python train.py --model="contrastive image-text model" --tokenizer="word" --vocab_size=61 --encoder_channel_attention="se" --encoder_depths=[3, 6, 3] --encoder_expansion=4 --text_encoder_bias="all" --text_encoder_parallel_block=false --residual_init="scaled_by_depth" --optimizer="adamw" --beta2=0.999 --warmup_steps=280
Rows from block 3 of the text encoder, named by matrix and row number. Each number is 128 + 32 x the weight over its row's rms, rounded and kept within 0 to 255. All counts start at 0. Numbers have three digits each. After the name is the row's rms in percent of the matrix's.
# fc2: MLP down (text_encoder.blocks.3.mlp.fc2.weight, 384x1024), inputs 0-146
fc2.241 051:105121073156042098168115145124111013160092139124110137116138097064121172186112165111048124100154181130094134149147127157138115075115151210127198150156145111138126138178103166186094185106134221118103197158149113119139120158119213137124106040136142138183164103135157128146107135112210162142105043107078109053123151162133140174108183159140166121108127157132153161227140149095118166078135072186165137131145103161124111127147127166146133104116119
fc2.242 079:115140163160035132059137111100150107093107082125155110113129111120098172158162080080123102204136147147134096125039129087102105114106078105135201129109135103133135099102113129099157093012130117119153079150075102112088083162088060161127132051110129115101132108067132138156180148133159255087131104076196104144178000134147101147134151146115107152121161124122153109121152171110132115114106151141134092129162113111135095157125111137128112081137152
fc2.243 117:119115083127109073159099146144112212102084125169115135135124123126143160080119139099145101037120116133128103152091092077255048147148102170087158135135127137129126165158029149135124144192119176132120188120083131104046113102137115108129118192143123131138137108165132149146198151108110113131131115205053103111110161164102111135119113133118091139133127112125142086090120156163140159144110084163110115104153125128172099106116133170147104129097127
fc2.244 081:137153088120124132046145091129116063096169123137141098115134151158132255116126130121084077107119120103120120114114101159103151097120152176103255132131128144142120124128118152086146110185141103141130116107179086127108124152165156161135143091121137135158108103201133130106089141145144138150123101113153170105090229093129148121148150136114130095134119138144126148135113114125128158083121127140135177112131172203138178174127129124135096146153127
fc2.245 096:102127071141135161115151140129123246128116164209150110141171116126138108022112154124240244165162133079142170135145133119146129106125163122132099116098117135142113132128093133165130181142116165135142157127103156141106143103112138135103114235107141147120133115181112152118147106116078036175073151096115154133131172119125152104159173167146142188134136126106038043112152116126088125132147081100111123135150128116118136034141143073070167120108081
fc2.246 080:114135072105255171255168110129153099154144103136093115124177156159144086110101143153116110058130130159141110136138118137193153114128113170221052117125157147130120106154178113094132178019101123105153148163122100131225158165117127104107117115089134139131126108064128125107098117137125105123105096114001154094134062098111128103102161114154107073119117118093117189131128147109107121155133148154147158098127114144068116120135151139186148124098120
fc2.247 126:132107109136034175145187156105100129128101156098126154086113092096117055127155112104179116119137176127103098148109162084202088098075097108071083175131134134111123172150061136173113184139136224116119132136130146098000108123113136115147135167170101140102116150100125140154146146121118092139089150166094115134149125110133099170161126147129091247120127109075079061129148128147139095158107126139111077071146116128184113133161135140098145131131121
fc2.248 129:127098155112120153072100140113132000100146142097130097198146124136133183171116151134243098221107131130154135134109120120145143093161137141144198103125117155110140160117147129128143116190152142141128135119115153110180095132137158140130080023090138125091096126170138116166067149126174255147143073178180137121115166141177096119126129133119123154142134123157160129117163127100136109163125091131118142070090130117160142123112148108147098174136146
fc2.249 141:141098093120088096000095115121115123132113112129083133144113158125115118161143112094048099255109137129100102120124114112230121125116106101122078178126128146129145128164088127118136000077122170100122079129101124110011123132135105147132113125139121120127148129127119116127146166119134165136131140126255093104110119125179066139155085131113139169117143142135111127131114148131127100142121110142145123101190141179138063159144112115112140111114112
fc2.250 073:134077072109176140164117150107122140156129111098129109150095131116156150103124146132140169155111127108118136136149110134255131150121159039142147169098123130118129120145114118136143126219097143154120162121090150117100136132140158132103092202117172169102166169215132126085125109089076089147119132096074110109111204156159139112134106155139147193134130120115132052132125099103123093124156071106102165127142108134089166109156153144073127149098129
fc2.251 043:053146156167127126143158135160125081171136148181133150162137198107133126158123100137150166098140144108150084166147116141149097114062163162203121099111121080094052119109065130127144107137136091171117152141108116136149164136152199105106153130127150154186124119084127165130006156106096132185130134120106178062152104125151200090167147145130101015140170138165132161069099134105142094145131121154136102136061137159210166164180097153134097178129112
fc2.252 112:126112040118011086103106105127115116082086131106096158140115128128132133180142125123028158204123145139125142123135148090184086093137128093122082150123127126127122171212127133132133128100139101113133129133128117115000094136135085145169145027119159138136109127125083110148188149111168156106107086135147094107117115154152109115125047128094110189131118133141189151136162135149173078128129128170120054123191121153081154185159151134120099121123157
fc2.253 113:129106118118148173110091098132105185152152125190140149130109120149149121074133116125255026192105114115151128152154118149144126117163121127191134118132130172153123108122094123073122123126126135169140114134149089140223132131108227130125096255105145148145107141134130130115024115149081185141095232083143154133142140116128118164106184126135119116137115136087089142124109118136072121111133117124153168126100120119063149046128105104096151124162144
fc2.254 051:139121157115198164150153160099127180141123135074139136066136088119154113108140126132175132106169131122087096116150119151166141138129123031173132132141159107136141115160149126103121127151146098159108112127095120137167108093107135072145124188102128137119099118052093111131072102174085148141120149147124158152171061024130134127114114127103159068143115149123102126113150053164075131118182149100125116089143070131125145119110138119154141107080130
fc2.255 089:112102042112138136149140102085114027142077141119121132124145129139106224144138124105046114149116103145105152079106139134184147126118140081113223124141115105157116147160138125104129082062144137179130131143102140127005112132132197163132115104129135170136131126160084125132019105114124195098123094088132122085114147136121093126127141120120170199127123122109216130183117126135128098131107142150164113149187141111060157178123172088104164087121155
fc2.256 067:133134114103131128082175087152128207122137139133099130126099148129132062129130167134169092162116118130130163143034110114134121109146107132140032139125096085132137116101116110067130072103143144125144124095084169162178134113146007123152126135157111120145127110131150105148223113132143146133094137133168116122127158088101121084117156164133119000142130126142087168175132150108129141124114148125179095201143128118142122085119091128076134117137108
fc2.257 112:103126147159000113145132125137139000147127097091130108125117122128160146164149150132062060065131142158087124129040081124131104130148125141103139111138114081130133115128164128087118138075122143124131138142124149101000091137153189163122129040132139166140127131169113125102068148118161160115158063126102093106108191104126094083111095095125149056123139134152153161116106186164173090139116110128175136178173108111166148169125152121135134132130139
fc2.258 108:157138013139187177094118104138118147117125132136131143128149096130119100158120117151159077255108114115122106153138113116210141128145112090165110084131152129151128135162023130104125091108099101095153129130135137109140120142093071116139093083124143125116089148070129117133185122141144074128121075166154103067131041107133128143140102129109113255140145146118143145122127127149113068126136108136108114132144123141104102104114129147135111119094109
fc2.259 100:153123076129188099131100128105138092077090142157166148132128120123136061171129130088066097106115122151134132135146072096169116151137107112154092119163138184110132145176075130100106135151122105090115170101132136145000127124115052135156136004179123135125138142134154140142252110130157130129136057186102122091152132128127092117155165144118098206141112149127173092083128119157133099123112102150129104120179103164133115093164153127135120093106118
fc2.260 142:125125163154097117255121143135125147135119120167111144124094139147121132095148133100126176000133119126103110153160132122223090126120140143116118137128145133141127118124094110167144200197123178132128175119091129133251130133129169120107124217118129163115149128194104122109121124125097149157120144109000154145113158158102138146107125131148132000132112114136112132151086124095109156131123106124136206128118131109140159149123109167102132173128170
fc2.261 095:127130255157039117092125178183144182140128115122132139134103138082078046108134134083069189082159168141120092149157142113057118156112144090133047150088130110155129125071158136157133138092149127069118137151110139138195120104087130112117151147123128120125177123063112123127170144115106153094128204104176097104158066118134174171106112141139148000139136126133168101110109168110129129137148115110106130165062100125190112166137139184134117123078094
fc2.262 120:157169121103165175255144120135120075157163135165123146132157111171125148170115109121158050000123130143123096111144100144068166124105146124124128105125168139134110066088127119084089216175142083149156211153183103130239134155139143144117114015115151111134130160175139132096139124136161062137132043133000144094103217107093114146118135089118128131140131147115127136169095135117123093109131160134129207123102115093123175099145095162152165145139131
fc2.263 046:071189165170116175118127179107183045119131102151106116122095133135132149140069136113126120115121101103192155159066101132038168108126159138081095144157130186150115104129094103101115159112143075060079127142146095103160152196091139156115157088128139142101103080159156125151041110145152061131109106067130105090129133134182140152112090098142146025111129098119172168118116173103146131120150146143174140157075123116141098120113111203081125106126128
fc2.264 120:129129192133111112046128170130154255087151136107133100133138170090115108080135116109137255149150156126140131127123159153061083133106129122064136156123128136126136147087211143188126126137122141138137082140096139123127145120099115161158146255096137091123130121080140115106158142117084219135157239159183170175134135148164121132129074133118122025130121132165181073073139148111169156128154085149117079117097107150185167124105129122104109119116119
fc2.265 061:146135170147215173045130152146136148072178107133130132142070149095132221097137146179245130128112137092130090157087081140020136141138128155090202117164134142158183103074121162082109174156131159151126144148107150115099164098146097116142134181100149105091153131135117132147186118141121255171165178114128132130132092064139162153093180148137138110138092102139127130131099084115124148111136146090105150134106109102127144109134154080103107143115077
fc2.266 088:116108109144137135058167120090118175149126159122138132126138133118159199079149137143119125164130129117120156115082098147092145129117144073142255131095102088123155119123154111124123084154131115198125111128119158133164141122119173146123124255109124100135119143195138139137016085122077125108116222095196135153132156120147130101125134149144129078122144133131028120138129091116097150157136153113073098113139114142151170106129142090112155125116121
fc2.267 048:132128108132089100153121160174147011128097082116144091100125176097150190169124113091051151063163159149128163155105128170109134088129092118106242152137110164125123129128148153118143187084154140169124103132119125136088085139098202100135150133110167127151105109143097102147000174134085148118137122126150135097138085134130086153134130118142144146156116146118221116129154172118120093127098123114163113138113102161127167220144133168145104093092125
fc2.268 087:135116148153200116206143146116122143104142088099112148110148141127107079138141138142089187000155125137170122152090123108080110140095127172101100139148156136127096153077124140151091189136136181101124170125093125129052134122152104094145163099155123098131123137142113091145195104151138255121143082129034121076122189128125175126113101116129101000136122130123093116107119136138125138110127133119155154126117137193142158122129123160090093106096102
fc2.269 088:120118043113106160207166105087147205080105142081094123118168096185117121163100109197117215205124141124122097150130134110168150119129130125165115086153101120123128094175148121134117118084137097135135149128161140099023113092164042065168135129101133124154094135093131069084198132143140069112137104163093110119139119138110108140110068106119113255146127138136159116124149118149138104127134136143111102135164142099093118185098108122158151117110122
fc2.270 113:140114113159019094099085166132113153115082105163131151126137096096129145100121141120075179187147106131157095099119156064173095126142130145152192151103130132154138187090025134211124153161118183133095168130103148101167110103130156133092077175173146131132131113185122117165097124085092166137123158152100066084118168193151151094118070167153113166137150128116216093102135186121127084128103072138108114137123118154162125143116156210110111107074143
fc2.271 098:136153111114255164193073152131092208163116124093125140135151116107134084109141140148174165059134128155145144160153150124136145145140107121150022083118107089116116159151111124182108166151115135072119115140078157143080180147126095135144125158151145128121115150128135147131205153105128019130105145171067119054113149123129180094087135133147112190136125119112134124138132128145125060124126109140113126132112162082102142114097095144172118136155139
fc2.272 105:124163100131234123187112111096125255112143131054136102120150107121108072106134137133125134127104100148105121151119155119116113131105096092165051170105121147136137117162106122134124097054123131123137155109091125101014107134106025108147119196126112125107124132048111107131255133144095154133125122159094121177155026096099105148116114130124105255118110129119085100114123128143125094131110115140151133069154137128104055163125103120142128142097113
fc2.273 060:118171142163132063059058177130129119141138118152145124057145135097110124137135103163128093092155127155119120097092169097094128138133121107135114103138171140116082158065021112142122212161136142119146153111081127144146131113134149108118116076159118110173129100148167108153173139124132164156129061107094169138147067130203167100118075114175128015136125134136042119113100166123128129125134189097144155113120186132125108122181092187130121087097073
fc2.274 120:133131046135054160115147093104118140116133140119107130147163116159142191129135111136255100181121128073115125119122116147162125111128133103131160100131137100095100111141045130119139117167120099157128146125161111107252134159147135128116112105096110106134118133189171081174099135124130128167118088175114127145115148133091108134162107156113104255126127115105064161162150130122133134105127094128127137096123137136142162112134104141098141154159132
fc2.275 113:146120118120246169160149141104127000185120141164138146084122109119132087140136137106111123109116105121109149124122149121174151102076108111092077160150140128115131110152058130170135143094136220146133129138131147131000156110111210117115148037145127127147152121108106131105083137129164084134143086125111116117139099116145092143169187138120131141128120131078001060098124100162123159175088174100158119088175126143128102059182139096097155098114116
fc2.276 071:110129087139213167157131109133097214168134128129128122121131137155113155112153142123071126110118101134132116147183146155147143145143142067156162128102139107119114113183157117145143117171148052194132136109126099138251134170162091126120128184119170136136130147213128132154159125151094118140115113109131129129121246131144145126115144110134150149126091139130093118139107122140142119115160151130119142089112179105124197132167122150164175178106156
fc2.277 065:120109156129000119053069136138131130127100108129193090127117137126136123096124124120164181101140125095098143140147103112090087119138138095040168117094148122139111130165126146148140131155132150128137142141114125160019136133154178142143118206119147155124153132165119128118000121173114071197117196060190115103148160126069133099113157150102110054136133134138212060144142140166113144113132171101100134145110141095083117129152137156074114115092117
fc2.278 110:122107094114000145255179109148136000175109121097068123133159151148142092163098117171118131027135138150150115118154148156170131125131133116132103107135137118108120146150220143134150195068156116126131163153132104100091089141124187108133131010105136137120122133084136141097039125114153000106121061154009113115138107167075088130101072083125134141119135145146149154153127137132165105105112150165135108132158142134122136185118130130175169132154158
fc2.279 052:128107130124112115102113155049141157088095126123112136102150096110139129099103127110064104111176127148132127083129098083158187139126117109127154135125091132111124115154190079145120162108110191100116135132156161129165121174124116120110162204144099156129105119202147154172088123092105140118101153119077148129088151109127104127107093067144150088098092160119137149159145135113123154186133148128097130162167169184227151123133160125160157096110143
fc2.280 075:120125132125115120093159119134153255114144164142117134144130132117145193099137134170255118137146131114102140135176120147160171139123136145106165142177160138125129119172096130121120080220095104143146134091160129113173138170197094135119135255131123133144126155204144140107147161104081019135112158173149153140118221105101119070136115098124098163129092138128056136134110107133131153099151107103106129123143110119162167098160145126101112145144147
fc2.281 103:119140122107218110181173114147109207157144143203173145082118140173160104123147122090092043002108127143128153118129141132187143131154102201174074135139135126122147103135127121111132122087157088120148150108093139155255121120107103126144118150151128184151156105097116169144234143143126155139108094114111119154152104101139154132110218141133122000120126112107065175145091154109110137144124150141167149135125125150130061087123131104165147136127129
fc2.282 113:132146245124000122042113139137139055140156127145146115151131140156105156168127150128095113104120109169140134131082139119000082109135135140125113105129112089130137147056199115115128146117163132128133115140177125167136078115165125143129157014147135113139110143173119164142146148145144182121118097102166100159088207098154156117130172119128121010143115127130185151129102125128127149126120160128123129195079138102132138160109131099094152100151139
fc2.283 076:086118048131003102040153106124133125103095152097104107133108139140125198147111131113108168213112151130103134131077064156240142131129150121139171124131108140139138113161139121084106077157145092173143098129162111117069069117151140164131139198075140122116118153162077113129075129143124207091169148130219139167103145104140087162137111117101125180127093130144139135095121123120126152119169121109105109163178122172131132136122136089117131135117110
fc2.284 085:147144106113220121142176115140141000179148132138133123054097132128096084177148117137051111201115120140105168109148131127088150131127097111126000131115149120103138149114177116089135061088146109074133104119122136141101137144135116106118137000138108148101157116111124174111163120123201034122119045117190126139129073124117132110133124127143144221127118143114073124131131144138117121153131180116178120135145140116117093099136131076118144127162125